Rows from block 6 of a small class-conditioned image diffusion model, named by matrix and row number. Rows with one number belong to one channel. Each number is 50 + 10 x the weight over its row's rms, rounded and kept within 0 to 99. All counts start at 0.
After each channel's rows are labels from the 100 images, of 14976 (inputs lightly noised), where the channel reaches its highest value: "lies over" is the class under the peak. Only what is clearly more common there than usual is listed. The data: seven-segment displays showing three digits.
# convs0: first 3x3 conv (model.decb.0.0.convs.0.weight, 192x384x3x3, standardized in use, each kernel summed), inputs 0-95
# convs1: second 3x3 conv (model.decb.0.0.convs.1.weight, 192x192x3x3, standardized in use, transposed, each kernel summed), outputs 0-95

convs0.184:53 38 57 45 43 84 61 57 67 64 59 60 54 51 61 52 54 37 50 55 61 51 44 33 60 59 50 54 43 58 55 47 56 39 61 51 57 39 48 40 44 61 52 62 53 37 58 61 41 52 64 54 52 41 37 51 60 63 39 63 34 52 56 51 40 44 60 02 39 56 50 76 44 63 43 55 37 45 39 81 39 44 43 47 53 53 57 51 61 29 62 51 62 61 50 61
convs1.184:41 53 57 41 51 69 50 38 50 43 49 48 46 51 51 35 60 70 44 35 48 55 39 60 51 48 55 20 46 41 55 55 38 57 57 55 48 61 32 35 70 49 34 34 30 55 76 56 57 56 40 60 47 68 56 35 44 53 39 55 40 34 53 38 39 60 57 53 43 59 37 47 63 47 50 32 50 64 59 46 58 45 50 51 41 39 55 41 49 61 35 60 61 40 58 60
lies over: surround

convs0.97:49 36 14 51 29 45 45 63 51 59 53 52 79 49 61 50 56 64 57 59 52 36 53 57 53 53 53 53 46 52 47 43 54 58 49 37 47 62 55 60 68 52 39 53 57 64 54 44 43 48 64 58 45 71 34 51 47 50 50 52 50 54 59 51 49 43 53 53 44 57 64 35 53 56 47 44 55 52 27 47 70 62 48 69 66 56 55 53 53 50 55 43 34 51 60 53
convs1.97:36 39 53 48 51 46 47 58 68 44 63 65 42 59 68 55 50 39 50 31 55 55 54 46 59 56 54 53 68 62 59 47 51 45 50 37 54 49 41 53 60 30 38 35 34 46 76 45 61 57 43 51 47 67 38 62 66 51 56 43 50 59 41 55 45 52 71 43 75 57 47 34 52 40 52 30 44 68 46 37 46 47 48 50 63 50 43 63 40 53 49 51 48 56 51 54
lies over: screen

convs0.104:52 57 51 49 56 54 54 57 52 54 45 51 45 55 50 32 56 52 56 50 51 58 49 47 51 49 45 49 52 50 61 57 47 55 52 59 39 58 54 47 60 50 52 47 59 61 55 49 56 48 46 57 38 51 48 48 47 54 51 60 52 46 52 59 33 26 43 48 69 55 46 49 52 46 50 46 56 68 51 51 54 51 32 56 43 55 46 47 51 49 50 50 45 51 42 51
convs1.104:55 53 62 48 40 34 37 58 34 44 56 44 45 39 31 54 42 54 54 55 51 64 58 48 55 50 54 62 44 33 56 37 55 54 31 57 45 44 55 64 49 59 30 51 56 59 30 43 63 55 42 37 63 33 33 48 32 57 54 43 43 57 60 53 48 41 53 43 53 38 37 74 39 69 46 49 62 37 48 55 47 45 50 51 38 40 50 55 46 48 58 43 58 52 67 39
lies over: screen

convs0.16:51 45 23 63 55 55 56 64 51 52 49 52 72 42 57 58 56 43 12 60 50 72 41 52 53 50 61 48 62 64 36 51 46 55 40 61 42 39 54 30 52 52 46 58 51 50 67 33 51 50 47 58 50 36 40 50 26 56 49 51 37 48 53 42 39 36 42 54 61 57 60 60 62 47 50 48 47 49 51 51 41 31 40 34 54 44 65 47 52 23 48 59 47 54 52 53
convs1.16:46 71 57 57 50 53 54 53 39 50 43 30 60 34 56 64 53 36 63 58 47 27 66 52 58 55 38 64 58 42 40 37 54 44 29 26 33 63 63 52 63 47 56 54 56 46 48 40 45 41 53 58 52 52 48 50 43 52 51 63 53 53 55 65 80 57 47 66 41 53 38 52 66 45 49 51 49 42 47 38 77 41 45 52 22 41 39 60 50 76 38 64 40 54 50 40
lies over: lit segment

convs0.58:45 32 39 71 42 58 60 52 60 54 54 60 55 53 64 40 57 45 52 52 63 41 36 39 61 60 64 55 59 49 58 47 52 52 47 57 48 78 44 55 66 60 59 58 59 57 66 50 55 52 61 49 66 54 45 57 44 60 44 64 55 54 63 52 37 38 54 60 51 61 47 49 59 60 49 67 37 41 51 60 51 40 39 44 47 48 55 60 61 45 57 55 60 69 55 60
convs1.58:39 48 60 50 55 54 46 47 43 57 66 53 45 47 57 39 42 40 62 39 34 46 38 57 54 56 54 47 46 40 42 53 54 62 53 42 55 60 49 38 31 26 48 40 49 46 50 42 49 56 53 38 41 65 60 41 41 44 54 50 40 66 50 46 91 30 35 59 33 45 31 34 44 56 53 34 59 65 65 54 48 67 48 58 36 58 39 50 43 37 43 59 57 45 56 63
lies over: surround

convs0.6:59 51 55 47 43 48 50 67 61 63 54 61 50 48 63 45 54 58 54 62 61 52 48 50 61 62 61 61 73 47 43 56 62 48 52 58 50 80 52 56 62 62 54 57 54 57 46 44 46 61 58 56 54 53 38 68 58 56 40 50 56 58 56 47 26 48 75 61 44 60 46 66 51 63 62 60 38 52 49 62 46 53 99 53 56 49 57 62 62 44 59 49 55 60 66 61
convs1.6:43 51 44 48 73 50 54 29 71 51 55 51 54 48 51 44 53 53 39 43 42 54 53 66 52 59 59 45 55 59 68 49 33 42 73 47 25 41 45 36 57 59 43 55 44 62 41 54 39 32 46 47 71 65 25 51 50 57 54 42 31 44 53 48 42 48 54 54 58 64 60 42 58 54 47 36 33 47 57 32 59 45 51 49 59 36 63 46 58 55 52 76 47 59 65 52
lies over: screen

convs0.21:55 58 37 59 50 50 49 56 49 52 54 53 41 41 52 42 39 33 48 38 53 45 55 54 54 53 40 53 52 50 56 56 65 57 46 53 44 44 85 34 36 53 56 62 43 61 66 44 85 53 41 58 44 35 58 38 35 59 44 56 60 52 57 68 33 21 57 59 74 57 61 53 75 51 44 46 40 47 40 61 41 46 57 36 61 69 58 52 54 59 62 65 57 43 45 54
convs1.21:43 34 50 48 42 40 55 41 53 57 48 43 43 58 62 52 42 50 39 42 63 48 71 54 41 56 56 43 56 45 50 50 33 61 54 54 56 57 54 43 55 45 38 35 33 54 69 61 50 63 32 63 44 68 61 55 66 51 59 56 40 37 39 42 51 37 54 55 81 59 48 28 40 44 57 26 43 74 55 60 37 53 42 56 62 52 51 69 59 57 44 58 50 52 47 37
lies over: screen

convs0.131:48 56 39 52 49 47 45 71 59 37 52 56 41 51 57 46 50 49 32 73 58 62 62 35 56 56 39 58 48 54 42 46 55 54 42 42 54 59 73 31 23 56 46 43 46 52 84 49 69 55 50 51 51 31 56 56 49 49 50 67 63 52 57 53 55 54 53 56 63 58 66 29 72 57 68 55 45 57 33 59 36 53 51 48 57 61 52 55 56 53 61 37 46 47 51 57
convs1.131:45 65 46 48 51 56 43 50 66 45 39 39 55 60 82 50 52 45 58 40 57 39 61 74 47 50 59 51 70 41 65 51 38 65 59 60 37 51 47 47 49 40 59 49 54 49 47 57 61 55 47 47 43 63 45 61 27 57 50 41 45 54 41 44 62 40 67 60 48 60 46 40 43 56 51 39 48 49 48 50 62 46 60 39 63 38 37 58 38 68 29 47 35 56 28 59
lies over: lit segment

convs0.175:47 41 47 57 43 56 56 77 60 57 60 61 45 47 66 56 55 43 56 63 62 10 48 65 61 60 52 51 58 52 54 28 59 56 58 54 54 60 50 48 47 61 50 57 52 55 67 44 62 58 58 55 60 33 29 45 45 59 48 62 54 52 57 39 48 50 60 66 41 63 46 47 55 55 50 59 35 52 33 64 43 61 49 42 49 52 42 61 61 59 66 50 46 55 63 62
convs1.175:59 73 49 39 48 37 37 51 62 54 36 47 59 42 43 45 51 58 47 48 69 50 47 62 64 69 41 58 59 55 41 37 43 47 67 31 45 55 54 54 53 54 48 55 52 38 42 49 38 25 54 40 41 63 54 41 35 46 55 60 51 47 43 64 52 54 52 40 49 50 57 65 63 39 41 61 52 62 74 60 55 41 47 48 43 39 62 51 58 69 44 47 30 61 51 35
lies over: lit segment

convs0.160:55 55 47 44 56 53 60 63 55 68 47 57 59 54 59 40 49 47 56 61 57 45 59 38 57 56 46 57 55 60 51 57 54 53 59 46 32 57 33 41 57 57 48 47 60 44 61 58 43 57 47 54 41 48 51 54 64 71 52 57 58 40 67 54 25 32 53 49 58 64 59 47 56 56 51 50 47 61 39 50 46 44 54 55 50 45 54 51 57 47 58 49 49 51 50 57
convs1.160:41 43 55 32 73 49 67 41 63 48 39 57 44 67 42 49 35 35 58 41 52 60 57 58 51 44 53 59 47 45 48 45 55 43 45 45 58 64 58 43 62 32 55 47 39 44 52 50 63 45 53 60 49 64 56 49 54 43 41 39 41 48 44 50 57 44 51 53 53 52 61 53 40 47 59 45 38 47 37 43 62 46 42 58 51 43 56 44 45 54 44 62 76 63 40 46
lies over: screen

convs0.19:49 43 52 58 49 47 63 75 47 48 44 51 60 61 53 55 57 46 43 48 51 60 55 65 52 52 62 51 47 46 20 17 51 55 52 64 55 55 50 58 68 51 51 52 43 45 69 40 52 54 49 58 54 60 38 56 35 56 57 59 44 46 57 41 57 51 56 53 33 61 55 53 49 49 44 55 63 47 47 54 44 54 64 56 50 55 52 50 52 49 52 56 47 37 62 51
convs1.19:47 38 46 50 56 39 70 55 66 55 64 55 42 65 53 31 40 46 29 36 51 56 23 56 53 49 66 47 73 63 55 46 61 44 47 56 49 50 47 49 53 44 54 56 59 48 48 79 54 60 53 50 50 48 46 43 66 58 54 38 34 45 37 39 53 64 47 40 82 61 47 49 52 49 54 62 40 50 49 45 45 53 76 56 57 74 53 52 45 50 58 44 49 53 53 57
lies over: screen

convs0.159:66 58 42 70 59 51 77 47 55 51 62 59 79 43 63 52 60 45 57 64 59 53 50 55 60 60 48 56 51 00 45 39 66 52 52 61 54 68 40 42 65 59 53 60 58 56 84 47 61 52 46 52 44 35 45 59 43 59 52 76 69 53 87 56 45 31 46 53 52 60 60 60 81 60 43 45 57 55 53 52 50 58 46 55 58 41 61 60 59 47 60 25 60 58 59 57
convs1.159:54 47 67 47 71 45 59 42 59 32 47 37 47 41 70 45 35 71 26 43 47 64 52 44 45 44 46 34 62 47 59 40 62 47 40 43 44 57 57 56 66 55 36 53 39 39 60 46 61 41 57 57 46 55 41 49 58 50 63 72 55 51 61 56 43 59 51 47 47 59 54 42 41 74 75 39 38 48 49 50 49 60 39 54 49 53 40 46 45 54 53 47 66 43 46 42
lies over: screen

convs0.99:61 46 38 56 39 38 63 60 52 46 56 55 70 58 61 61 57 45 36 41 56 49 35 71 55 55 49 51 54 59 17 39 52 51 44 53 59 53 44 45 62 55 56 58 57 54 68 33 53 56 54 65 60 44 33 62 40 54 45 40 49 60 57 38 62 47 48 60 43 59 73 62 50 53 65 56 40 39 49 56 44 52 54 26 43 43 54 58 56 60 53 61 48 53 59 56
convs1.99:45 74 62 65 53 51 67 39 55 47 52 43 50 49 45 40 50 47 57 39 49 42 39 58 56 71 51 50 58 46 61 47 63 35 58 25 60 53 49 51 55 57 59 40 53 35 50 49 42 51 62 53 39 45 47 48 40 56 41 42 43 67 59 51 48 39 45 45 49 52 59 41 60 42 56 50 49 65 73 45 57 58 43 56 33 53 47 51 43 46 41 63 40 62 52 54
lies over: screen

convs0.0:53 58 51 64 44 50 63 62 60 53 49 60 49 49 53 26 54 51 42 27 60 38 49 31 59 57 43 60 63 50 54 39 53 53 60 71 49 54 43 45 50 59 53 50 54 56 37 50 72 62 57 55 50 50 37 38 51 48 47 70 46 46 57 54 20 19 50 51 66 59 56 52 36 59 47 46 46 73 52 64 53 49 35 57 58 56 58 55 59 51 54 45 45 57 28 61
convs1.0:68 48 42 48 44 38 45 59 48 44 52 62 42 49 46 65 55 59 51 25 70 40 71 79 55 55 54 46 29 52 54 57 53 50 61 35 36 40 43 41 52 51 39 55 56 54 54 47 53 50 44 43 30 71 47 52 43 37 55 44 60 32 44 48 44 51 45 39 62 54 66 54 41 34 65 43 34 45 53 43 46 37 42 47 50 70 54 62 38 45 30 49 42 39 54 50
lies over: lit segment

convs0.34:53 44 40 40 48 64 45 61 57 69 53 59 49 48 63 48 57 55 56 65 59 49 33 52 60 60 40 62 50 58 56 44 55 47 61 49 46 59 54 41 39 58 43 48 54 51 49 56 37 56 49 51 47 31 33 53 50 60 46 65 72 49 48 39 45 45 54 43 53 57 54 51 56 60 39 59 47 61 41 50 42 45 58 55 49 47 50 50 60 31 62 49 54 63 66 58
convs1.34:44 42 62 55 63 53 47 52 53 50 59 52 46 67 61 24 48 33 73 32 54 45 49 41 46 42 54 52 64 53 45 46 52 63 54 54 51 50 38 52 69 28 52 50 47 38 58 42 53 58 44 53 43 73 55 42 49 40 44 58 35 57 43 58 52 47 53 59 45 52 54 51 53 53 49 47 21 57 42 60 49 54 40 52 67 44 70 39 55 60 37 69 55 53 49 50
lies over: screen

convs0.149:47 54 39 35 58 66 44 42 54 49 53 56 51 47 57 41 54 76 54 69 57 54 44 53 57 57 41 64 39 55 53 58 54 41 57 50 51 56 55 58 63 56 46 43 63 77 52 55 50 61 53 58 50 60 51 56 67 53 48 59 58 25 58 44 54 51 66 46 56 57 47 42 68 54 56 59 49 65 36 56 26 39 53 61 39 48 58 53 57 36 58 40 39 55 55 56
convs1.149:31 65 52 59 54 68 56 49 69 54 45 54 30 63 71 37 49 48 43 40 54 51 48 73 59 57 48 54 63 53 62 53 45 64 63 47 52 53 41 58 50 40 41 43 35 39 65 47 48 61 31 52 55 71 46 37 56 46 65 48 41 40 38 44 41 36 44 46 62 60 36 49 53 57 46 46 42 54 40 44 59 61 63 49 58 45 55 55 39 37 37 70 65 47 41 46
lies over: surround

convs0.62:55 60 40 44 50 52 46 62 62 56 58 62 52 34 61 52 29 44 41 54 64 55 50 40 63 63 32 59 39 52 33 61 48 42 47 42 56 60 61 43 38 63 66 55 65 40 38 51 48 58 63 51 56 45 54 61 58 54 42 60 70 64 65 57 48 57 65 51 47 60 64 35 64 63 55 63 23 47 41 63 57 59 46 42 68 50 61 63 63 57 60 26 39 51 56 62
convs1.62:68 55 63 60 57 39 40 30 60 56 51 55 52 58 57 59 51 45 42 40 49 40 53 49 60 49 52 56 59 40 47 51 67 63 37 68 57 65 59 44 49 44 61 57 36 47 51 72 49 49 48 36 43 65 49 60 59 54 54 50 55 60 34 37 48 49 37 51 53 64 58 44 51 58 47 29 28 74 65 49 54 60 57 37 57 56 43 61 47 40 51 56 49 52 52 45
lies over: surround

convs0.145:60 32 52 53 43 52 69 54 57 54 59 59 76 27 60 49 51 50 37 55 60 65 40 63 60 59 48 74 63 70 37 05 55 46 65 56 45 66 28 44 33 59 48 57 70 53 43 47 56 58 56 51 59 29 27 53 50 61 44 41 68 61 53 43 61 53 60 55 45 55 50 65 47 62 46 65 53 62 49 65 44 51 56 51 41 33 60 63 59 70 55 53 54 56 47 60
convs1.145:44 60 46 45 66 69 53 39 44 53 82 50 36 46 57 42 42 54 39 36 34 51 39 57 48 41 57 33 52 47 33 51 67 43 48 67 61 56 43 58 56 32 48 42 50 52 60 54 62 44 53 57 59 52 61 43 52 37 51 51 46 52 46 52 41 43 64 36 63 56 40 43 65 52 35 33 37 59 48 43 42 50 60 34 69 41 45 44 69 42 46 54 51 41 47 73
lies over: screen; lit segment

convs0.52:39 49 45 77 41 43 56 49 42 51 33 39 55 53 40 27 43 62 34 77 42 35 41 37 39 38 66 41 68 51 58 62 44 63 39 61 33 65 48 45 45 39 49 41 61 58 60 51 61 45 50 44 53 51 36 39 55 48 50 61 56 45 49 46 37 38 60 46 76 47 49 50 52 42 56 48 58 60 40 52 53 45 67 51 56 59 49 40 40 48 36 56 44 53 48 42
convs1.52:50 52 54 47 36 53 44 67 37 46 32 33 64 32 35 46 65 45 55 41 67 61 58 50 53 45 48 43 47 51 49 62 57 24 43 51 42 46 69 47 44 70 40 56 48 53 41 62 39 43 53 52 61 28 51 53 60 65 50 52 74 58 49 40 48 50 40 49 39 37 45 62 50 53 48 68 56 30 38 49 47 50 48 50 43 50 42 47 45 59 70 40 46 52 48 53
lies over: screen

convs0.47:52 41 51 47 45 54 48 60 56 43 56 59 50 45 57 53 69 54 53 42 59 24 50 42 59 58 51 53 48 17 46 51 53 53 50 45 55 42 71 45 61 59 54 68 55 40 37 47 48 49 50 58 58 48 47 54 58 51 46 54 38 52 54 46 40 52 60 56 12 56 49 53 76 59 53 60 30 60 47 56 53 49 59 63 55 28 56 59 59 55 58 47 51 58 52 60
convs1.47:27 64 40 46 73 55 64 51 40 68 64 44 43 71 40 39 43 57 40 38 43 45 39 58 53 45 62 50 50 43 61 59 61 40 67 56 54 40 42 43 58 38 54 62 49 60 53 48 66 45 40 67 51 43 52 48 55 41 59 38 42 45 47 63 42 59 56 41 45 38 65 50 57 51 44 39 49 49 55 49 37 57 67 54 63 67 57 39 44 45 50 36 40 57 61 56
lies over: screen

convs0.110:69 47 46 52 35 59 62 40 60 61 56 57 46 57 58 49 26 52 56 69 57 59 45 49 58 61 41 50 51 43 56 38 44 51 47 47 60 71 60 47 54 57 59 61 42 51 70 48 44 41 34 66 42 33 33 65 68 56 47 54 70 43 57 33 48 49 58 55 51 60 62 54 59 57 60 43 54 61 52 52 45 52 44 29 59 56 60 56 58 63 56 37 42 54 61 56
convs1.110:33 57 54 57 73 46 54 57 65 45 54 41 41 61 53 40 51 50 52 44 42 42 46 62 46 47 58 43 70 52 51 45 66 70 38 48 52 41 45 40 57 38 53 39 38 54 72 46 51 65 58 58 42 64 30 57 60 59 38 53 42 44 27 46 47 53 42 43 62 74 59 50 51 45 50 34 41 65 34 57 63 50 49 45 62 58 61 43 49 44 36 68 50 40 45 48
lies over: surround

convs0.91:54 46 61 39 41 56 39 67 59 65 48 61 45 49 62 42 57 61 57 58 60 24 43 42 61 60 33 60 59 57 53 37 52 56 67 42 45 68 40 49 57 60 50 47 61 54 47 54 44 61 46 56 48 36 40 49 64 61 50 43 63 40 48 50 35 43 57 46 44 59 43 50 51 55 39 57 38 67 42 58 49 57 51 61 50 54 51 57 61 60 58 42 35 62 48 60
convs1.91:47 40 52 47 74 44 61 49 61 49 67 58 33 61 57 40 38 47 49 52 48 45 59 62 65 57 53 65 45 47 41 44 65 60 57 50 47 47 50 62 59 35 57 42 52 64 63 36 60 54 54 56 55 48 52 47 46 31 57 46 54 60 26 52 47 47 65 59 55 53 43 50 48 48 63 45 63 59 36 49 56 47 38 59 60 44 58 51 54 50 45 48 58 56 47 51
lies over: screen; lit segment

convs0.182:53 50 24 58 47 53 45 58 55 55 48 55 59 47 56 42 25 50 40 65 56 44 43 46 54 54 56 52 48 56 64 43 59 49 54 46 53 48 60 49 45 54 52 52 57 19 58 46 48 46 63 38 56 53 48 52 49 82 44 58 54 59 61 57 42 59 46 52 52 54 51 57 45 48 54 40 31 56 64 48 54 48 53 38 49 52 54 46 54 57 52 54 52 56 56 54
convs1.182:45 49 59 49 62 50 51 48 60 35 54 48 38 52 58 54 55 53 42 45 41 41 49 55 67 37 47 44 62 50 46 59 58 51 55 68 62 44 60 37 66 37 54 53 40 50 73 54 52 57 41 49 47 79 51 66 55 52 53 55 22 53 56 53 48 37 55 55 66 63 49 23 60 54 51 33 35 76 55 51 64 60 52 44 53 62 61 49 45 53 38 61 40 49 49 52
lies over: surround

convs0.173:54 49 53 39 45 46 33 39 54 44 51 56 32 34 58 55 57 36 48 31 56 46 48 44 55 56 30 52 47 64 57 40 52 48 49 33 60 37 51 41 66 56 49 34 49 25 40 31 46 58 37 51 66 38 53 67 26 73 49 42 58 34 55 52 60 68 61 46 25 56 43 29 40 53 52 60 61 57 44 55 42 54 68 31 37 50 55 56 56 59 52 63 60 57 45 56
convs1.173:33 42 54 52 61 52 42 57 58 54 54 51 44 59 61 55 60 48 68 36 76 60 62 42 50 71 55 45 54 46 45 56 53 46 47 35 54 41 53 47 67 36 51 31 44 54 57 55 49 49 45 36 38 67 47 56 54 39 52 46 49 32 37 46 55 57 61 61 64 68 52 48 35 63 55 38 42 57 44 46 46 69 51 48 73 47 57 47 52 28 33 68 47 32 59 39
lies over: lit segment

convs0.4:53 58 27 47 44 54 51 52 58 46 50 57 77 48 59 41 67 57 64 37 56 44 37 49 57 58 42 58 45 53 39 44 51 40 45 39 68 37 47 46 68 57 52 50 53 18 46 32 58 53 56 50 56 34 54 57 45 70 43 47 62 52 60 42 51 54 59 59 41 57 54 29 36 59 54 58 52 56 57 54 68 46 50 39 62 51 54 63 57 94 52 45 43 54 45 56
convs1.4:29 46 56 52 59 38 56 47 58 57 60 50 48 62 58 46 62 39 43 29 50 56 50 60 33 55 52 50 62 46 34 37 42 56 48 35 58 44 49 42 71 33 48 37 28 55 66 35 48 48 66 54 49 63 51 51 57 51 43 54 56 47 25 63 47 61 52 51 54 66 49 33 63 47 47 37 38 56 43 48 27 57 56 49 57 57 64 49 42 43 40 73 57 40 50 54
lies over: screen

convs0.95:54 67 59 48 59 52 57 42 55 62 55 56 53 59 58 53 47 64 52 57 56 45 69 66 56 55 53 42 50 61 45 56 56 44 54 46 51 56 43 58 60 56 49 62 66 48 55 53 50 58 58 53 50 52 53 57 61 64 49 48 60 52 57 53 49 63 51 46 45 54 55 49 57 55 64 49 52 63 60 55 60 42 54 55 56 60 51 55 55 50 57 59 60 56 71 55
convs1.95:48 39 49 53 66 61 52 67 66 59 45 51 34 47 61 61 40 47 59 34 50 53 41 61 57 59 43 28 55 44 52 45 54 54 56 49 53 54 32 35 45 43 55 38 39 48 62 41 55 49 64 49 39 50 43 47 43 41 36 52 46 63 54 66 38 49 45 59 56 67 52 54 49 50 39 23 45 58 52 50 56 36 43 47 58 53 48 40 56 42 37 59 63 37 60 67
lies over: screen

convs0.106:62 47 34 54 36 42 58 57 51 49 55 54 79 55 58 45 57 42 51 59 54 47 38 39 55 54 58 57 54 17 31 27 48 44 37 53 42 62 38 44 33 54 53 58 48 36 75 29 49 51 56 55 53 33 32 57 39 52 50 51 75 48 53 44 54 33 49 65 26 54 62 54 73 56 53 60 39 30 42 56 50 49 47 42 64 66 58 56 55 52 54 29 38 61 49 54
convs1.106:30 45 53 46 70 43 58 61 58 54 52 57 38 63 73 29 49 44 48 45 56 50 49 57 54 62 58 42 46 48 42 55 27 31 46 30 62 43 52 29 64 34 45 36 36 44 44 54 61 54 45 46 47 63 52 48 51 47 48 64 61 50 48 42 49 36 57 53 60 58 26 45 58 41 52 54 41 67 60 53 45 61 48 58 54 50 50 38 58 63 32 69 63 41 41 49
lies over: screen

convs0.190:39 38 53 54 48 49 62 50 51 47 56 53 56 69 54 57 51 62 33 48 54 40 39 68 54 52 58 57 52 27 39 50 51 51 59 54 56 67 46 57 52 53 44 54 60 56 48 66 56 50 44 46 50 51 49 48 55 44 47 51 42 56 51 50 50 35 38 61 55 53 44 51 74 56 41 54 37 50 51 55 41 50 41 57 48 47 51 56 52 55 52 50 58 52 46 52
convs1.190:69 47 51 45 29 53 54 52 29 43 49 52 56 30 40 60 39 52 58 65 57 50 50 25 51 42 50 55 44 41 44 50 59 43 50 44 57 49 51 60 40 65 46 63 66 52 41 43 53 46 40 51 60 24 59 50 54 43 46 51 55 44 59 46 43 48 54 50 19 28 58 68 50 39 49 73 59 37 44 50 57 44 47 38 29 38 49 54 44 57 65 24 44 56 50 58
lies over: screen

convs0.71:49 50 70 48 41 55 74 43 55 67 49 58 62 42 56 54 43 43 47 64 59 59 51 65 58 56 51 48 50 48 35 43 49 43 62 35 52 58 46 38 50 58 66 59 81 25 51 90 37 66 49 39 41 16 34 53 64 55 38 46 45 52 58 45 40 52 60 41 45 56 57 56 47 51 59 62 65 52 32 59 54 36 50 42 53 50 46 72 58 40 49 52 40 52 39 58
convs1.71:29 47 52 46 61 48 56 52 59 57 63 52 49 72 71 47 45 47 45 34 48 40 50 60 39 51 64 33 61 59 55 49 54 56 43 58 59 47 51 40 70 28 34 40 38 43 69 52 38 73 52 43 57 56 33 45 58 53 41 50 40 55 31 55 47 49 37 62 66 71 53 34 41 57 52 32 35 61 44 47 47 59 54 53 71 51 58 51 46 48 35 64 43 48 39 57
lies over: surround

convs0.17:57 51 82 62 59 48 64 59 54 55 55 53 35 47 55 61 51 45 46 68 55 39 37 65 53 51 63 56 55 49 49 42 57 60 70 37 53 57 47 78 64 53 65 58 60 25 53 61 40 55 47 55 48 46 28 55 71 42 45 60 39 34 61 31 45 54 42 53 44 53 70 68 61 49 52 50 40 79 62 54 22 50 44 44 28 52 58 50 53 31 48 56 70 49 59 54
convs1.17:44 45 52 49 58 42 63 42 68 37 51 48 37 64 69 47 40 37 56 45 45 58 63 58 42 55 55 50 66 52 48 39 58 47 51 39 46 53 56 26 58 38 40 47 34 45 77 59 48 59 51 36 39 63 44 48 59 35 57 46 48 51 43 54 60 58 54 44 69 58 42 49 48 48 41 44 34 70 51 46 57 57 49 43 61 41 56 53 40 58 39 58 51 46 38 45
lies over: screen

convs0.174:55 49 54 53 41 46 63 72 58 43 52 59 68 51 62 54 72 57 33 56 59 66 68 53 60 59 48 52 47 22 47 45 54 53 55 51 66 41 59 47 54 59 53 64 61 39 55 50 49 55 45 60 57 38 45 62 62 62 51 62 44 52 64 40 68 60 61 51 17 63 50 63 68 57 55 57 34 63 48 59 53 54 58 58 50 13 53 58 60 75 58 30 53 53 62 60
convs1.174:47 56 45 43 64 37 62 29 55 46 57 65 35 69 42 37 46 64 59 46 47 51 41 61 46 56 59 54 26 63 41 55 49 43 47 58 45 48 60 65 42 54 48 56 35 55 30 51 47 43 42 51 43 35 43 58 52 50 45 45 48 50 56 67 43 52 57 43 62 41 64 48 53 54 60 69 55 53 77 68 32 42 52 55 59 61 45 35 34 38 53 44 25 59 42 56
lies over: screen

convs0.92:57 47 41 41 42 47 49 59 55 57 65 57 49 44 58 69 46 52 48 38 58 43 41 67 57 59 53 57 54 57 56 48 72 49 51 53 64 46 72 51 56 57 46 58 47 40 54 42 44 56 54 58 54 51 39 51 46 59 46 54 51 55 52 52 60 58 56 57 44 56 52 52 53 58 49 48 38 51 50 58 44 41 63 42 45 56 53 62 58 60 65 55 56 58 61 58
convs1.92:76 47 56 69 55 45 39 53 51 70 59 64 56 53 62 52 69 57 54 53 44 70 45 75 61 41 64 48 54 77 46 51 72 50 46 50 46 39 38 50 43 31 40 48 59 55 60 40 51 39 47 31 48 61 56 43 49 47 44 32 48 50 61 49 33 47 48 53 56 60 42 44 48 51 68 54 43 54 43 50 43 58 40 53 66 46 67 43 40 55 44 49 35 30 46 58
lies over: surround

convs0.74:60 57 37 48 71 47 52 62 54 63 59 55 21 70 56 44 53 50 29 75 55 48 53 40 55 56 31 52 50 54 56 58 51 52 44 57 49 57 57 29 26 55 51 44 57 66 57 49 51 54 55 57 52 48 58 59 44 43 53 55 64 60 59 51 58 49 46 53 48 59 54 19 64 56 78 54 40 59 00 53 41 53 52 43 61 51 54 51 55 44 58 40 57 49 45 53
convs1.74:32 54 63 22 43 39 51 41 56 59 44 39 50 60 61 45 46 50 60 42 46 63 70 66 55 61 61 64 63 43 41 50 51 54 62 45 57 38 40 34 63 41 56 47 44 52 49 37 63 34 48 48 41 68 34 40 60 44 51 40 41 49 28 45 60 55 63 64 57 59 47 38 54 52 49 42 46 50 41 44 58 43 48 50 72 47 35 62 59 43 41 50 47 62 49 47
lies over: screen